From a checkpoint of a small image classifier: norm groupnorm.
Rows from block 7, named by matrix and row number. Each number is 128 + 24 x the weight over its row's rms, rounded and kept within 0 to 255. All counts start at 0. Numbers have three digits each. After the name is the row's rms in percent of the matrix's.
# convs0: expand pointwise conv (model.blocks.7.convs.0.weight, 288x72x1x1, standardized in use), inputs 0-71
convs0.66 107:098142167140104134088102136160103128127176116133156163113113111125116103101124142159173146158112125154125111152131131137135098156118154173107123114134134133120148103130145129114173116130170098132189096123092109179115
convs0.67 103:128167124123112139130118149157130110156098099154113118118143156092132106101132130125164167142095111145078119137110091127154086130099144135096141104168144140091087105147115146118112143112118092151145073133111088168140
convs0.68 106:086119129112132140110072186118145121157098113106089129119119099154092139133137126136124126160146147158119095107143132095108106140115108174128155116181108110091131121155131119089140090144132106135135104088141136177140
convs0.69 098:121161155093116123108120103155158152167125141092139106115093116131126147114115105147144174185091123107140113160139120116139115125089169116085136124118127182168135133123143137160135141149131126118144152188133117087110
convs0.70 097:123158114150099156124133133113145123135123119142117090121155168111157155152134158098152137112128136052085113114114113122142121143140135159133106112156096174140111163164109116160161090104100130155134109130113180155132
convs0.71 099:123118139161145132144147132170151114139109137100159107134142108107154164099168073084119100157123072131116112095154153093132134094107141161126122144098124133117147140145113120153149135121099100141197109125116115151144
convs0.72 097:138115145112136110114104131163112121127133132159176163104148086146109129093118148125176115140087109153103138164153142110180135141122136127108136119165166152136124095130136178138144110130135121128158122117070086177128
convs0.73 100:111092158113070118114127172105106137156104155142126193154139096092097134117130122132116133111137102125130093142119127151130082140117105118147176127153100106113122174141115137077147127121152131085136163132128117154122
convs0.74 102:106101140142107109143111126097157178131123163170157110135108112118122126123156101126140118123123137122134121166139121152144088133107084091101169123153149125118115160092141190154089121123080147166109108105128154155136
convs0.75 104:125115140128091133085124114172161129142050113140134117127152142129122123115088132137086106158158117131165151156122109090081132098165137129161113128117102114123137144085096135140112161170120125128114158125118124111091
convs0.76 104:092126139159117090114148131143124123153115125095142122108138135127129106121155109136124128135084101127083159142138093095153140133149203153115119096110130204138114130145151156131131123113120127144125117173090087159146
convs0.77 096:079142136174158163134085106118160117106127075101157121124144155158147132147115087108154135169135118102118132140107148099157102123163114174066101108102123132143117154129156148147122122146100151129121120122139112142130
convs0.78 098:147076092159141151113157119139139071106135097111113160160119151144148133137156105140123101109121156160136135153129118153120177109112182097137122128141185134153099084131144077142117140124137139148129098124117111133110
convs0.79 098:163072104141096140160155137160174070143103133139106126125180112132140113124091104118143106120151132109127155123127154113122104109138089123153097125134118138162116123133126125182143122088142110147134134073126127091101
convs0.80 104:143128104143138180145153101102123114095131097135087154136096133158124133123100158115130090073123163095119111106101111157110197129145133097166113150122130107143125096091127106121122138139121151126103101117130130097086
convs0.81 093:130137177158146135099144116105140156104107110105200102095086154098124112125119082096152137145169153123149136153151114151118137117119141140120112132087115109144145141131151133142102156169114108128138116112093167111170
convs0.82 102:095162191125115143122132136138138139134106120084162156084098139119139129105119131135141156109143131104100134161160123144156130130089189141072123140148156139154166117091125137104126144088114107147140130119090138134093
convs0.83 104:047095127142141117112096145106117134133146120124145116153076131089117117095181115147133120113146118084143120111135148120133074145139094128106151113127131105142117155159147189087129096130113113130116122135143131155141
convs0.84 101:133084107140097109177152093095122112128117138166122136144135142150111140173158141148095105141180139094145134169115134117118130132161122122149139137120085142127136092113122100144104187141112152123085136144080105111116
convs0.85 096:126150115108089102063084124126151120172130116149155139084102163177152107132106132105154099142124148150110140137151116100191135127121129124109140155122150154085138124138141088137143122102108136143137096108109103121153
convs0.86 096:120101122091107140141151128124132126153163154149125174178121072111110119106086145183122133154079143079166104130113102142123121136143115110153133130135114165139113127139090161093128118143157096119135121130148148104158
convs0.87 097:095136117127123109115099168128119145141123144191131126098153107115108139143135134160092119154138097090096060122098103130157124130111173152103133122149181123169147136138110099127178144142129149153141117123099115120115
convs0.88 101:122142133074120110115128150120101119120135120115133155162077131134130112118111154144089109121101208144146104161109119158080118137152100124160112144133141104137093118138131149100116149151143101102165170118144150089118
convs0.89 100:115099127162142158141092127098119047149087107106147090114162149160094144153142143134152141122099156081118095079125147141102134153148127165136101136108106120150142133110129135105128105107161162119136144117133131119122
convs0.90 104:133119103081130136158114098101128133143135134142121129181164075108117117101152116091086129118138087084139116100120159139103144109160132104160144128139104151132092143126098112132107115126158159094106156176148136124161
convs0.91 099:154147141101115165133120134119103120163183136132079143148128146125100155102102157115134154118142136100120119121086122158129140149101115110155138150113096119117104147107163151088137138147131156081088162157091163128172
convs0.92 099:105132098166101166134098110134140143167088098161138084122123142135141149127142115150133149132145071077131148135124092127133138125134138137078162132144173134101108126160097112117136092083105141140101125139102125157155
convs0.93 099:151169118114103127133135139143150165107112122138100148121170142122097086122126169137096092090106159151122153111151072151121135164130140135179138146075114122128130119112168089130116151123129153094143126138152106103096
convs0.94 103:109111087142101190149132119146116128123158097139123139125169154163148145138133132137148108175137111079109122084127112130142084113147133104107115147157121118107145099158122139156151113092130119171122092087120113162096
convs0.95 099:154128127139155109150126114087107180129129133154123107134066145109144084107169145103174127108166151110114117145141128089143131123104138126151134127125141149147149116124175152146097109187122112119110147107114134115184
convs0.96 100:144113102114114120141158087099152143157133161184114125127122069126101093110128144157144111107138130103155091172091148159099103120135103114153133158168112153152098101144104119135101149160120119113129142129143105131088
convs0.97 103:197137132137140124125150092126114140115147126144061117123135145148119123087112118102095148157151128145103138099113142136155158135070163121134129134130134133110156099121113101154103169167122098095122135114112106115075
convs0.98 100:156141133146127158134168125158181138114110164117145150124141118090158124138149150102090071127150144119109136145144114143155168110115131110120120157146145096108130077120116111135114116088130128127149137092171137058118
convs0.99 089:158104111158145189132146095122170104152117105079151149132121118132145161111141098149169110147096112097137141158151079143111124125152148116109090132151144147107130124170118133117118108112103160139126082157135115090135
convs0.100 092:147144167113113145163100131150152136132091131143090146145120122120142149139148114085103110143098133132137124157105090135120136147094123070104149159127093122082109158104168076151139116158086160110119104117155148128120
convs0.101 101:118144155111155098085133125105082118092126105082155154135120136151131133119110131179135130132145132117143138165157080126128110119122151148140162099091140147143129101167171172130114152152149130151165123125129131103070
convs0.102 101:141141097156153147165140107087094102128132078117100100108156131182135167118139134146087142176124113114115156147114107124099134132101072118122105156126102182125090148164143119152129142099142145138114141133115120133121
convs0.103 097:115125145146123120137115134120109089149114118108093131075123125147157128132162141122145118162131115095080107107150122103133135131108151102083116112161160150124119128184111131134202099084098116165147107110099122142113
convs0.104 104:153116178127093096155120129139102140113130142178104158150147137127125103119127166138121123138108122120173136145084141115120106100095141135179137133111062101135129157143188149104133149145140134121138131106131141073120
convs0.105 096:139137131114099110110116126165089125160125166098089195127156107123107132114126120118108082152097130098124144128138119116100138116105125096135132128111109108101096175157178139101158149129138086139151124163162124128090
convs0.106 099:054139131102138154096115200115142105157114129099167131113102161124145095140152108143145140149112102150121084135153153098138151130113147151114115086121126136137159152110173159116112120131129087120135109116123129141151
convs0.107 094:142102130136147143128149143143125105161120125146116073114128107115111122124125139114147166140096115092119131103140142126145122150163091110135151166139110175146122186165110104097144149103061118100098107151165111164133
convs0.108 097:105102122134117149132134135155081157165147084170106152104152138131103160149164131128176135127149140064079138125107141122173092125142105117159101119122114137085150130106101140145114157159099128112096133127127133135134
convs0.109 097:064147137176158165135106116136151114105105092075142129117115136115139171137139094141134148152120136115125167153164128149131096107159157126110161093085142113158129163136147107118123120114108113171114151141135157115106
convs0.110 093:131092154147111138090125154136127154127130166136102164130122124104129105122118133109116075164091184110117143127145127139118094117132107111121106087141160148117070094114120173100130148121125104150184114106153159114145
convs0.111 108:168134147139106128089113085115141159144126113141150117087158136124107134108115124101141093110082088201141141145113145143147158073098146125129100109151116142168131123132159146148119171122140132137102120112133105119092
convs0.112 098:077126165136140131089128123139120108109122152133131101112158104098110092125153089147150100150144097142063086133159144123149101114113129163091145128128146159116160122138120139117157150107137125105135114141089077170143
convs0.113 100:119129141143173159142105109122120106097155103120107111138150178130140085105117091095133146178128145112114127105134139110114130122133116134146130135130094115127148116125177193126141115125091159160157151126159180165159
convs0.114 104:084125133138124118155112129111125132120137122142199146094140098127126122139192116138144124139118129131122118162136176113148070104122123094108146132159131157148092140110085125139099151117107128122142081118083120151089
convs0.115 103:158122136121090152108136127149121144135134194145088170161090112130102127112093123147090105152129169152129144116130125129103116153100119115175152126150145124127122100129120159087131153147188109087153132128160157141123
convs0.116 101:124166156142113114122134107115081106123155117075160149129142166130140130103122150156112127164100143126153133136098115156098102140182147097141141107099079142134124146148143165126158129106132103120134126200146103138107
convs0.117 094:115110131149124134148092182143109114140126158115170154102133097084155093113131087063096117132134100090160116144153162118126122144124104127122160092147139157096099125149145149108135117136150132096119127153152084130138
convs0.118 103:110102117120133142130090138142138102097129129166133142131171110110119155168172141141117087117124101098176131129155167130084095110173111124142153135086092090122117162146133116127114105144147184106131139132143107113104
convs0.119 098:119159114103126127124128132109125125156144090208133087098165117090122128103118134152174134146110104131114097138100138118142127148106113140106106148174163161096150097118106130142155105086118113122127110128120138185141
convs0.120 105:139110110118109133094143165099144099166102157065112133108124139131136073141110151148105154189079113123126124172123121120165129114129133128165139112130130145141116142200130139128131160119146126149159122137111104130147
convs0.121 103:111117102145141152148146137206121078129163079146105111144134158142123159169119130157143101139114094132107125094105136122164162152139121142114130164142137147124122121116102114155119148119083157128120128120121090180109
convs0.122 113:089084097151150121159120110124119122121159136167134139114077097158150118138170113106152116120147135067174144133129160146124118106152126100151169158132127129147093140163124123145091110178118157126092121116126142136139
convs0.123 096:130116130093152147123110140081081136134135162128111151126118159160116112118136159160108097134165121092121089115095170122095113117160105125160138135092119130125139129113162121104107118167161132079087126129179158116116
convs0.124 100:088096114134126138140056149116086102132144133141109147173128093144064148154132102135122114130116114109182120115103145122080066151149130151129147138100156134124146141138143150129131120132129159116113126149119113164138
convs0.125 100:098141121134181108160145116060074120126130150125172134121122094155157102105165105136115081125137111126140134146127100122104135100149142136149124141140147158129104051112131136134115119153107086105112150129114133140126
convs0.126 100:086121144116145144119103156138096105122153095111162130129097103120114111118139133130155141160141151125121058139116091115127112129133134207110150100130154149112162097157190145138153126152147101129155125148134144130135
convs0.127 096:156153147152110093102128139133115137119119127111157140116132096146168167136152123115133131159128161160130135107165137096108145099155161127104176112112178125144158153120107111116149077105098072155151116127139093131097
convs0.128 102:081160114159147121117128112144139131150171088097163082106112149124155150132115077106131142129100153135117150120153088147117105121154152160114154112097135138181116135126164123145126120162097111179113129157128115133100
convs0.129 097:139084097101122136127107151143121125150136137139054129160108156087131156151119131149101139155104124120110078123155125132094166144122123176146090169109118127109110091136143111134154169121129122119139126079138144163123
convs0.130 100:126151131119100143102105170182155115140119154135152144121162107096118132127119161169156164133127101143121123119128149142134089150121139197095136091157122131104167104129120146126152130097152124118152141109088102177130
convs0.131 111:103154145095096142114090190125124149174130137128113149116113124110100157107137146114156175128151109118079110088143141106150109167107124121121137087122141134116164147142127123100170107100123107110172121155112115160148
convs0.132 100:134145140112100168094130155167141125142131112137099134107157160120103142111080158179186131094142125139106101115126107128151096166126116141114136098110135096083183134120108133119171100109153131114154124122140131161127
convs0.133 106:141140157146141080110186110135139129125123161134143177100101092081120117126093149166099133113113137111139127178098096150147127148161117121169124142153094126168109161116098137105104140122118130115116109124115130084111
convs0.134 095:152149086084116138143146140087126138146181152163082154139131124118150171101128122139118150144099102059135123108161114110163131149139076103130112163145143137113108157138124167123121098135146121102135121103145141123115
convs0.135 097:118154165129128125104128145148143086115106101131135115104132118176130156120176112165101093122121147134122118136147136107151106099173169129131182126094158153162144099090114114132125130134122152147132121150093069108095
convs0.136 096:088110106155097090129132139159147130122111111109115131127147121094139133135154113125136137169096114154085109131146141145109107165130113137080174127162174121099151096094128147156162144097121111132122078145153095170132
convs0.137 090:135153120133099160104121153139119162103170114148124122192146134122165131134135120133173058154133103150132099119137165122081103148150120143124094165120120134107114105153123125149148119076123117160164129134106134153111
convs0.138 097:086152173165157131093123166142143079123098108137167153106104111094088119135106122134153140121132148140099129116123120189122127135078110161131141114133115118119142141130146168069151132111160129136108108129108109119102
convs0.139 102:131141125108129135133136109125130069134150127084136115104137161088164197106117110137105144128101126131116145129147104140135157146173139102130136086102128164138128114163111144145143119123120098126119060164150148140081
convs0.140 093:109097140127135145103134121173115079121124134102161175136109099129131098139137149170140127162148143129090099144154123159133122135152102114128121114128196098108118130156115148125134158140164070128172118171127136102128
convs0.141 095:130140132096113137119158135146129141151161195128105212179098098121112148098107109135094122161093149111127142120101145142130101142171138096144131118117138120121107145165113158123112116101123113146126098114159141135150
convs0.142 105:148139162127113134081085159132115089119103118124099138105123130145131093112128108151169138151141132130109112122118118095123113171161128164100164095142086120077114140147140133091140089114150117121143103140149151194137
convs0.143 106:141142159105062101134117139108114163125098136126115103142161157176146135133137160137126150110141093135108121095169149123142107123071093067125123143148095121118118157145126120132144104101122137108157156127125077137140
convs0.144 097:078115103135171144143144139170133089135090122088126110130126174160161157094150157136122140153123129143130138144147128104160136126131100154124111099132136161135080128124157093085137124118125148091118094128146125151071
convs0.145 102:098124142151146139134079128145113135116155140138160127136115129126137121112185078089151125132112128116119093131155133124119050104131129115116138109138177130104119179155130199119109100120111100148124122105138154142127
convs0.146 103:124133113132112143104134166102131179137132145138117141116144124099124162155076164114149117134141142116109127126145100118136197142103084080141100130143159117139152101126103120124079136127195137122112137108130129100085
convs0.147 097:127083108152154141119123144131138105139103135139065162139146139087156135122124098139128099160108166101152126117093151112132098138177111109122127111148101124118077128113124129135143134100184139154152158139126190125108
convs0.148 102:098109149158152147143113142098162147137119116133140125112153112067125124114147094100161132137144089105131107109156162131114116117178141118133137114109160197108156153139097125144102084080111129117109101129107123149151
convs0.149 097:166093146125154149184141082109116116103133123157067111112169173169119145123154153124124099138108106141121123159104131126093123146132142105112123149137088158108123118143144166160140164123126142138117106179148124144129
convs0.150 096:138159135087145114172138090187133125146096127122145097095102149135108107142145135123087114148070136107128145126108124103096081153117097140130112131143157155138151093140143122151161105105131111113175110091130132134155